From a checkpoint of a small multi-label image tagger.
Model: 48-pixel images, activation squared_relu, num experts 16, patch size [2, 2], widths [48, 96, 192, 384].
Data: trained on short English words printed on busy colour backdrops, 90422 training examples, 34.8 epochs.
Rows from block 6 of a small multi-label image tagger, named by matrix and row number. Rows with one number belong to one neuron. Each number is 128 + 24 x the weight over its row's rms, rounded and kept within 0 to 255. All counts start at 0. Numbers have three digits each. After the name is the row's rms in percent of the matrix's.
Before each neuron's rows are labels from the 100 images, of 14848, where the neuron reaches its highest value: "top examples" is what is common among them; "place" is the part of the image that holds the peak. Only what is clearly more common there than usual is listed. The data: short English words printed on busy colour backdrops. In brackets: how many of the 100, against the usual share in percent.
# fc1: MLP up (model.blocks.6.mlp.fc1.weight, 768x192), inputs 0-63
# fc2: MLP down (model.blocks.6.mlp.fc2.weight, 192x768, transposed), outputs 0-63

top examples: the letter k (90 vs 12.2)
place: bottom right (65 vs 11.1); middle right (34 vs 11.1)
fc1.636 051:136128129142140143169119140149108151115089130125118130087155152140126141136153116116160114128119130128117100155114142058192109138145118148118134148151114136105082147094078137108123104109106109
fc2.636 046:139120083111113132102143132124118107149109102107134189158106121137130093111134136108105093116172153112181110126157103098120141158163165097090118119134114125143126122107176116075158122138129146

top examples: black ink (50 vs 8.1); the letter p (44 vs 13.1); the letter g (30 vs 10.4)
place: top right (43 vs 11.1)
fc1.78 063:143101122109122127116126105111110142143141138120139156135114125103101114124119132100153095150101116122182170131104128092129158105106102121137103108145191134164135124078149121133127136091129103
fc2.78 062:128123153122166138128088100152140120128099070164126160106120144087140164091176155110124169130142161079132127068149117107116114122119147133109102119172187147135098078142160140063113110158121108

top examples: the letter r (100 vs 22.3); capitals (71 vs 34.2); the letter o (62 vs 34.2)
place: middle left (39 vs 11.1); top left (37 vs 11.1)
fc1.745 131:144127106119182068098116150131116136168119133129148153142127121127131110091144171129136116092148154116101166120119092139097116102147147121144137150157131153121166167162135188098116147126116136
fc2.745 136:118155126125154107143091136154111098103164103094133130126148127119099106098127087139108103127131110098112153148130169121142169109135121124136104090136111187135132152131128130151132104136168137

top examples: serif (98 vs 25.4); teal ink (35 vs 8.2)
place: bottom centre (54 vs 11.1)
fc1.386 088:133089115131096157123117114156137078152122107142147112121130114137151158076131088152079122087117144172142145132145120130121115103126123144177115148131132128134122110122117165119110194120130129
fc2.386 090:101161133128107123096130140133113113125121134105112145126110136129155126135108097104129159121134116133157146204130134144081111160119124139091126055123100129123124105134181152157078154110104115

top examples: serif (74 vs 25.4)
place: top centre (48 vs 11.1); top left (36 vs 11.1)
fc1.263 124:092138161104140153108103133156126077137141130119189130125155122154134086142139147104150130130152141136129161090127123123178150115116084137132095112119107136163134113150147150119143130095142108
fc2.263 118:116193159126136158136098147151141138103129117117160146144133095126151097102130146126138078155088148121104121091126132088115141122076108118126156154097132144129137109161122097109099170147158130

top examples: black ink (64 vs 8.1); grey ink (30 vs 8)
place: bottom right (31 vs 11.1)
fc1.460 133:135195126136192165147130151144123137144115135141132142122140099120099090128122095127097146144090110118083122117135144141144138152155096087163132165137183125124127094141148082124117135140078044
fc2.460 147:104049156101132125167133118085116153130136117123090141149118132115157112094136112128071127111104109116141100118145132128146124138101217111149108183105124111130131110136160121125087137171182107

top examples: curved (88 vs 30.2)
place: bottom right (44 vs 11.1); middle right (28 vs 11.1)
fc1.688 113:128107130148165126127115158147155135120137146162090141108115139148137107106161103135131116172153152104150130107092143117123126107081121137118148160064142095100093117135078104186098120140102139
fc2.688 110:161104098102121139085133122140157081125171106146133111130169138119143148124144138141119072123140125194172127132128140104123135148107064101077123155091087145110163091138133125138127182137140146

top examples: serif (99 vs 25.4)
place: bottom centre (33 vs 11.1)
fc1.345 116:053098131130136152097142121129119119154141148116080135132137123116101180089075139136083177135106154151098124195133118141103120119132135114115125113121116133126133112153130144094113169110104132
fc2.345 116:166085157112140142097128110142154091068135102163107151096116119131080113125153102105142123103175153172124135142124165130178121147125123146125148097094128162087125098139108127139096084124147113

top examples: the letter c (72 vs 12.5); first letter capital (66 vs 32.6)
place: middle left (59 vs 11.1)
fc1.473 113:091151108122134085151135111123207142115112128120117156105129143130159113134103136104106090158143138097126136115141116125142119159145130129142105103123130123162127103114173099156133106147128109
fc2.473 127:180150117102111140108136101153135129113153136151085122123109129143095104119142191109150122161109142130135159107098176136193129144100091159125106097100155160163140142149118127121129120122095146

top examples: serif (72 vs 25.4); curved (71 vs 30.2); the letter d (38 vs 15)
place: middle right (28 vs 11.1)
fc1.35 027:126112144135085137137093132131120160101095088164095137136150086113113159101139151148129171121098108149162097152157145136144165149117133131131145161141166105119194087137107147124140138105108116
fc2.35 024:105100174106106162122149154120151139124126126139140120103143141133138142151097144124084143121126121118121077163150137086121137155096103175094122152146120078069164117136134092143106154121118079

top examples: the letter r (97 vs 22.3); first letter capital (64 vs 32.6); the letter i (48 vs 22.5)
place: middle left (41 vs 11.1); top left (37 vs 11.1)
fc1.647 124:140146093147134086110152093127154153145133185113137126107118135107111123108119112117121130141128108124123115155073135140139113123114115104144148127175174156093134083129155153145146151135132129
fc2.647 132:146144146140133134104139110142119105081142101096140111109106138140135150127132134124103127133133097133137129111145143161124156135128122093091099093119095209124078159132113118139091088133139170

top examples: curved (96 vs 30.2)
place: bottom centre (29 vs 11.1)
fc1.84 013:108110131128137158137091139136120117147131143135100149079126121140098152146116105163095102130143159122166169121118166135114123135106130124169122137090118142129053155123099164167088145105106142
fc2.84 012:141122124107141111127133099123149109144126152153139108122148134121116126135143096084152129103091136131163145123153096084130136125165140159106099169138110158139126126152152141102150159096108125

top examples: the letter r (85 vs 22.3); small letters (79 vs 33.3)
place: middle left (41 vs 11.1); top left (38 vs 11.1)
fc1.214 088:113097125178163143095166120155108162153114117160135126109139122096188141097106120119147094109120135160112115107089124098107164150123133116124138121133152091106108112130105127107150094140106137
fc2.214 091:111162121132138110175107173150160143156124146136145143120101156067131132140100128090153077101153103128136116101112109091102106104101145119155134100076143122122114142086144134150079159151152131

top examples: serif (82 vs 25.4); bold (71 vs 46); the letter r (61 vs 22.3)
place: top centre (29 vs 11.1)
fc1.218 123:132136169143134158078105106072144153134142123102100108150132138109160122120138141152115114179167149120169131153136122103134084108106096105154142108128120133118119167169136161098183152140125111
fc2.218 120:145102081137122147144096159182121140125150098137143117133096101100097133159126139125167091128162134105121159167156127130184121133108135156146133090156098109098118151098130162175120124136124091

top examples: the letter k (95 vs 12.2)
place: bottom right (75 vs 11.1)
fc1.48 144:126112107182153124147124122136120172104137130108134120119125121112101128123113158117107152131158159107100085141089137135121127093132109144122108079142139143086137098110090121147115150126128132
fc2.48 155:106135135139154114112131102126142141111134096084134127123104141148109135088154141131128120164155171127107116109154144118143137074163121131116140069131136145136133136126106120112120101128156152

top examples: the letter r (74 vs 22.3); capitals (70 vs 34.2); the letter o (65 vs 34.2)
place: middle left (33 vs 11.1)
fc1.42 077:113119142156139117173126146104123155113120108117167140160114120123142141123100143148181119107100169124146141112115139151134143120147118134131125117133142141152148208135126128084131114150118125
fc2.42 069:133120143125060095096143130119111129134155085090133104113093162149166159121129128176161129133099112165150106157132128074095138129128155113148094068147104155111129101135172117097170112137140131

top examples: serif (80 vs 25.4); the letter h (52 vs 12.4)
place: middle left (35 vs 11.1)
fc1.259 126:083135128146124137175170072080112129128144118104132163110123138173143144100137143128140154118135139149132109113157120128150122125113129132095131117135117158114086132097138147103131140153121129
fc2.259 111:170118155127160098148158108146145090121113150141141153099124131106134127118130089113099159122100111122142116169129125108181132128125115150106134112085157171122116107098101113154152132126111131

top examples: the letter c (76 vs 12.5); italic (73 vs 45.9); the letter k (71 vs 12.2)
place: middle right (57 vs 11.1); top right (31 vs 11.1)
fc1.668 034:098132134126128135180134141104166147176112104127127089111102150141074080127140137149146103153120140107124173113126131159132156136128113092130095183103124134097166116155082109125154096140136108
fc2.668 037:131092137153114141104141133123142155111144105094126113129158158142078080104127100108138157116108145086103133114153100109054130140142128141132131114110166127133101120104120139120194101107114151

top examples: black ink (29 vs 8.1)
place: top right (66 vs 11.1)
fc1.319 125:128131095140124124113178199149163113126091129123077121109163137105143134130115113089131129104167115111107134104140109124127116091127106101138203140131172125128164128136174125137152110119106109
fc2.319 115:182108115124140141110107161120121112107143109093103127159149155081122133148124112169116115121126135135115156125161120133123173165180147142161085178126110109141113101084102128112119170169124123

top examples: black ink (88 vs 8.1)
place: top right (56 vs 11.1)
fc1.766 118:139208144102185147111106111127109071156124132115090147169152121124145104130138132116103131138142121139091119121126148130107111145136127132153149138098161122129082143148153161103161136140070126
fc2.766 126:146092075157138128137149128125130112129101112102109091096138115137110163081119172134130137081139105120114137127136140130126100110129179158081165102135135154128101100158098094148133121112124167

top examples: first letter capital (93 vs 32.6); the letter g (67 vs 10.4); serif (54 vs 25.4)
place: top left (74 vs 11.1)
fc1.436 130:118129117149151146135098088123125124135129132152109140116037135114098120121159156158111159133140137115110134077161136137125150100151126107120086125088160169137132142153129108190132152141142096
fc2.436 130:130110112120141141130109114105099140127149144168147105139138123138108096105124163104127157070153112126118152125140114133134122140110107163148090116089127117173126185143106138124098180148119115

top examples: curved (85 vs 30.2); capitals (68 vs 34.2); the letter e (63 vs 35.1)
place: middle right (63 vs 11.1); bottom right (37 vs 11.1)
fc1.650 119:126087154088165105124132134120110134123162147138107148115167121124100108112145114144087115132153128085133148121137106166124132142144160137133108099100113117114035147140151123134116145124097152
fc2.650 115:115115119130122136150133084131146101099129112173134121105158110088140116137142146121068094129107131109134111115114134129141069120163143149123103151141152158143155135139186127085142131059157130

top examples: the letter c (88 vs 12.5); monospaced (38 vs 16.5)
place: middle left (45 vs 11.1); top left (35 vs 11.1)
fc1.170 119:104117136116147091123153121109113124139102136111101131123097150118124115128137159156068133114141127101083136135141121148105163143144089121136146134150147143091119145157049149132127135169134126
fc2.170 129:156147143081116119174149132134110133146114123157101146120064160135146093116135087139162164151100129127118143100129115154148107109127112149140130160154130140121138167161109145170134177097112147

top examples: first letter capital (62 vs 32.6); the letter g (34 vs 10.4)
place: middle left (37 vs 11.1); bottom left (30 vs 11.1)
fc1.712 010:134135111126168079132128127084133137107145129154108102110086083116113095113099127103113109108128099160147101116147162156130104124124158139101110087127093129111140109101142134145119080125111165
fc2.712 010:092114128123081160170128090120132137163117166113122156130124106123165126145119122137147147141116119098091096150111126175102143114125098149115140113113112106185127102144116117141125095126180155

top examples: the letter r (87 vs 22.3)
place: middle left (54 vs 11.1)
fc1.103 100:119160105140102134121162120092105128134118145114128112092149114108146099101098150100186120111143119146126121137123112152151119121149126140116165147151142122107142174143106164092114143134139118
fc2.103 104:131146121131126094101134147093101132139138114103141121150132164184156131152125130156153114113136110108161129119179144104067133097163133153140123123126107153107066126157135120085096124142150116

top examples: black ink (93 vs 8.1); bold (83 vs 46)
place: bottom left (50 vs 11.1)
fc1.279 015:137090090097153156123121132115119035134147155135180151100121108119133165123116107121120144127164159146067145111102158146091107100181140127100138131140120123152157133156141155147152132111108078
fc2.279 013:103170164107127106113124110131140099166137127106125147138117160118145113128137127112120141100145117152163128138171119115168099100145153130144139139130100114132148143141111129126105145140097146

top examples: the letter r (95 vs 22.3); bold (72 vs 46)
place: centre (39 vs 11.1)
fc1.406 104:078098171157129143089125094067132129121129123081132144133130154120135124129098119179161128110144162156088151135126114139124111118095141128109091120138128104105133196122126127100130165146146140
fc2.406 102:138094129147112159143107140155157132122127103129099136088127132093107121201125062146121103149133128170125146144143124142088158118166133093132133089090102128116117160087155136132132116082180116

top examples: black ink (100 vs 8.1); bold (85 vs 46); serif (70 vs 25.4)
place: top right (31 vs 11.1); bottom right (30 vs 11.1)
fc1.222 126:142081152129122123108131065129143124115108147159121121121150106124062094174136091133135114123129136118136118116125110121095107150108170123122107106165144141104151130133150141125203154128092040
fc2.222 164:087108148111154123159137113133131080195142127148153138122119157077126154163102169100123108124163125119085138179111119094157105116147179108099160095125125080125118138118117107094094164117120118

top examples: first letter capital (79 vs 32.6); serif (78 vs 25.4); the letter y (26 vs 6.2)
place: middle left (31 vs 11.1); top left (30 vs 11.1)
fc1.169 109:136132136170106131136138119110160123113134116137094115068113137099141140124140113131155154120144154123128104157145112105135118090150082108110141110123082101090150131118185131137159120153119145
fc2.169 105:097151147139159122097086141149089105131099127162097157104111122093093137106093106121125149120123108163134126161123149132134168099101154116113162141125205131154113134132123146109134133163125116

top examples: the letter c (41 vs 12.5)
place: bottom left (32 vs 11.1)
fc1.93 103:142131155078118128095145093155116144139128168118128141134137109100105144128095112115093127144124122095098132126109093102122102133128149135142121084130142122135114138144148140101126125150128126
fc2.93 097:129155178101148167157115119126122103164111121162129141128125155139137101103089100120113164132144150159149085124122133123130152104152105143090180118145108136151104153134171120103101080122123150